config = dict(
    image_size=64,
    norm='layernorm',
    fused_qkv=False,
    bias='all',
    inner_norm=False,
    width=192,
    precondition_frequency=16,
    adamw_lr_other_params=0.001,
    lr_schedule='linear',
)
Rows from block 5 of a small CTC image transcriber, named by matrix and row number. Rows with one number belong to one neuron. Each number is 128 + 32 x the weight over its row's rms, rounded and kept within 0 to 255. All counts start at 0. Numbers have three digits each.
Before each neuron's rows are labels from the 100 images, of 14976, where the neuron reaches its largest size: "top examples" is what is common among them. Only what is clearly more common there than usual is listed. The data: short English words printed on busy colour backdrops.
# gate: MLP gate (model.blocks.5.mlp.gate.weight, 768x192), inputs 128-191
# fc1: MLP up (model.blocks.5.mlp.fc1.weight, 768x192), inputs 128-191
# fc2: MLP down (model.blocks.5.mlp.fc2.weight, 192x768, transposed), outputs 128-191

top examples: the letter g
gate.568:040167100127158150129146073099097052120080112095100129128160155188129143140109140113104172118152092095175161187121164103185068155124201093142125166091125128169118163116099105108137139090124135
fc1.568:079107086124110133159165112053141117114121134120129148150129131108098128142123040076135127215132133129159170106024077100133093099114133074157105139137156136126114167114165169154101157106102157
fc2.568:135126144103097182121165121089121143092140151154188091195123090138161126156087080108108144171044166195116112086100137136121098117134079070121103136146087160068088160139141140105151086123098166

top examples: the letter o; the letter b; first letter capital; the letter d
gate.413:102141159152168076131156133077154119094126187150143083141137133148103097116096130128079066175116131151071101100193130186096143084101155093114112080129050114128132096159154091129088193086117054
fc1.413:157134127110117128174061090125147138131137122141146093129126153165142101116147124139125122130074108059208053116174109148116124163097138144127069154115152092142082119105111181200141094143138157
fc2.413:147135168151077151100152113180058124151108117133098145193150149130182172154151083137157173128145100120141172126055156075177141107092157151160138128140136191101150122103112134124147093085073113

top examples: the letter l; the letter o
gate.267:155115143124127071116143120136175130118111198128105152130138109150180143089090110076133189120089137117106137167090091162156207192148137124118135137189116135078149169083150178108144133121094169
fc1.267:155145103108131140101124129189145131097146153161114131079084099148058121153114150156106127162106171145117110136089128086118071080145124085085183073080107158128163141144160112117131081108187151
fc2.267:164111122157157196089104121063124104072159105194115073131122140167125097149102132180098174107157148079129115094136132082102085100121047114186093124142121111173118131072229114117096122125165110

top examples: the letter b
gate.415:101154118162137171123128146106141152112085080174124125065104114147106163142124094139073132126096151150109114142132115136125094086117134113172199088121135084114141146085109125099116102081123057
fc1.415:066140090131109113194102119103100172134124132096119126106165168119129121177097146139155107130069095132168083130124150166105110115106105169175159109124126140148134162138066115045160145165099171
fc2.415:205106121131121111111117138164171120140178160117142112079191130142069103138091164114097092106092158156130155135177153102117119098107144161211205118101088127144140121109154101122158057142158159

top examples: the letter g; capitals; the letter d; the letter f
gate.562:122135087115177077082199110192110149097108155154092091132212196139167112141107186124082122145138146148138153131153141151149160095080164112107150068139171172085144069191119136126146162128146113
fc1.562:128179166116130155092114163129152115148101183123135101127172119140148153144124131154113202137134129131115108141175146152090142194182131069149097067182101080123130113108110102069143116142081073
fc2.562:115184119152102124130102110094187112168054144184119142138132147126086114153079093197126189155132133146123123149129148170132113152141145095145061130160165115134080154139151106115168122078107068

top examples: the letter b; the letter k
gate.379:128080136105174133126114138126120112148086105147080195166084163168043144145104101143169100121138092130166106130096163112136145091133124117163137153090127136077123156094072210103112113119173119
fc1.379:144129153073125164120056091156107155139133113114152137102040101122161139117101130110131139135148140050130061152040069129132121149155145099112147116166167088159170188118125129117093181106109091
fc2.379:155174127181163223098093134123156079183113125146110148150124142139158158104111139129097155131128125118134116093082164102093104179123142116088133125103183099168162088124104191106119103127104158

top examples: the letter l
gate.86:129077193101082095154150152117154167141151111107120130140086119096080144098163114151160105180121142147138129162094179112140060064161154104132062140162110103158115152115101120147102086174093100
fc1.86:110122133183132177095159123148150107079180134101165171096137123170183124147077081117101105140170171154130122180156058174131096138080145127073112152143155072107123162098122165119089112098100088
fc2.86:133101157106132162106156132139109124163226096115176172095118118075108098161163069071105115146090177135142087168093114052172169164158165174157138136144117181129141141126105173135092141127133071

top examples: the letter g; serif
gate.128:185083082167183152098150050117150099148150113130091097119162123159116090176097138186074163115139106105125177171125126156174193140099087153152115117145193139151132107058104103149129136124131091
fc1.128:121064085173117144091118075104109144107129095132078061222189134140100115145116075154072149128099175164121146163112155164117162125050075137145125114152149133191112114063064156186122128165156064
fc2.128:152163138155128156096140115148116116126099113146100058156137123114146140185114137179140133113148180074077125163180093177155104128099114133160132131140128153146135087133100114131112145111155093

top examples: the letter g; capitals
gate.720:112144096083187150104118134180110171105145128105093101146174152132170164133114163167115189133107147193156195078150146165146126126102130105121117065188164159141114070108103054144155173091139095
fc1.720:146190079199084139066153082182090088096085193182105101114137083160129120156156109172077164112120100145177115140169132125128146125105156164104118090111137110099120077150098138156135147108144125
fc2.720:131183129171063134079097067176088179143121166181125143142127118116136183177188112220157158193099100058085133119165167211133160159146160110122149169094143130123135117129095123139110169128181137

top examples: the letter l
gate.419:105151146140116139167119094094155116102132099101154098123094145144134110131047108114137118078206134199116129124087120104125171154142171171126123174167177146125161128146112143142133126136060084
fc1.419:104097111172101116114111071143094082081108081127157142137134134138190188137089156079195132143132123183135147130154114178124144168087127190150169064142114155131126182116144100114177157096107143
fc2.419:137149186149157078137129123123157111114123117184131153142090157146108041085088109094129153161119099124128162103131164162105150142142145177092136094109085195150058167077146153090173141107142095

top examples: the letter g; capitals
gate.381:096158109071150110071165173129159155081091172171157082181119101162120159142169151127137132120088107147138123074169147146158110160159200124120152083127150159063171091166141178081141116091096152
fc1.381:105149135103085112091149215146178151055078165174142100109144123148121156156143176146132166090126094196189137081171183135135112157183181118131104068173118186095142090134152158090165137115098160
fc2.381:103195137118110139089120076195157108066086131208132142099129150132094188133114120169153190149117137155072098171181148135132089111126118158166113180110159106133150118160145096083161167057153148

top examples: the letter l
gate.224:144129067145151077146121187100070078180124117139134109153142108117107156057163100120123136132100099084088126202180106115123130081123109095210187157146152139169150169177150088157142165157129166
fc1.224:172105143123140105099097124142134155115173119093213146148180161127152136099134106139154104192130070152134128097198155103166086099145128071090125079122193156075137122091109135118096151124120135
fc2.224:163132091108186128122097152136120091143175107179183155092197127083161107090161102146120106147150156133140130097195149126155149094176092067128155086099140164135127177091112103141061154166118124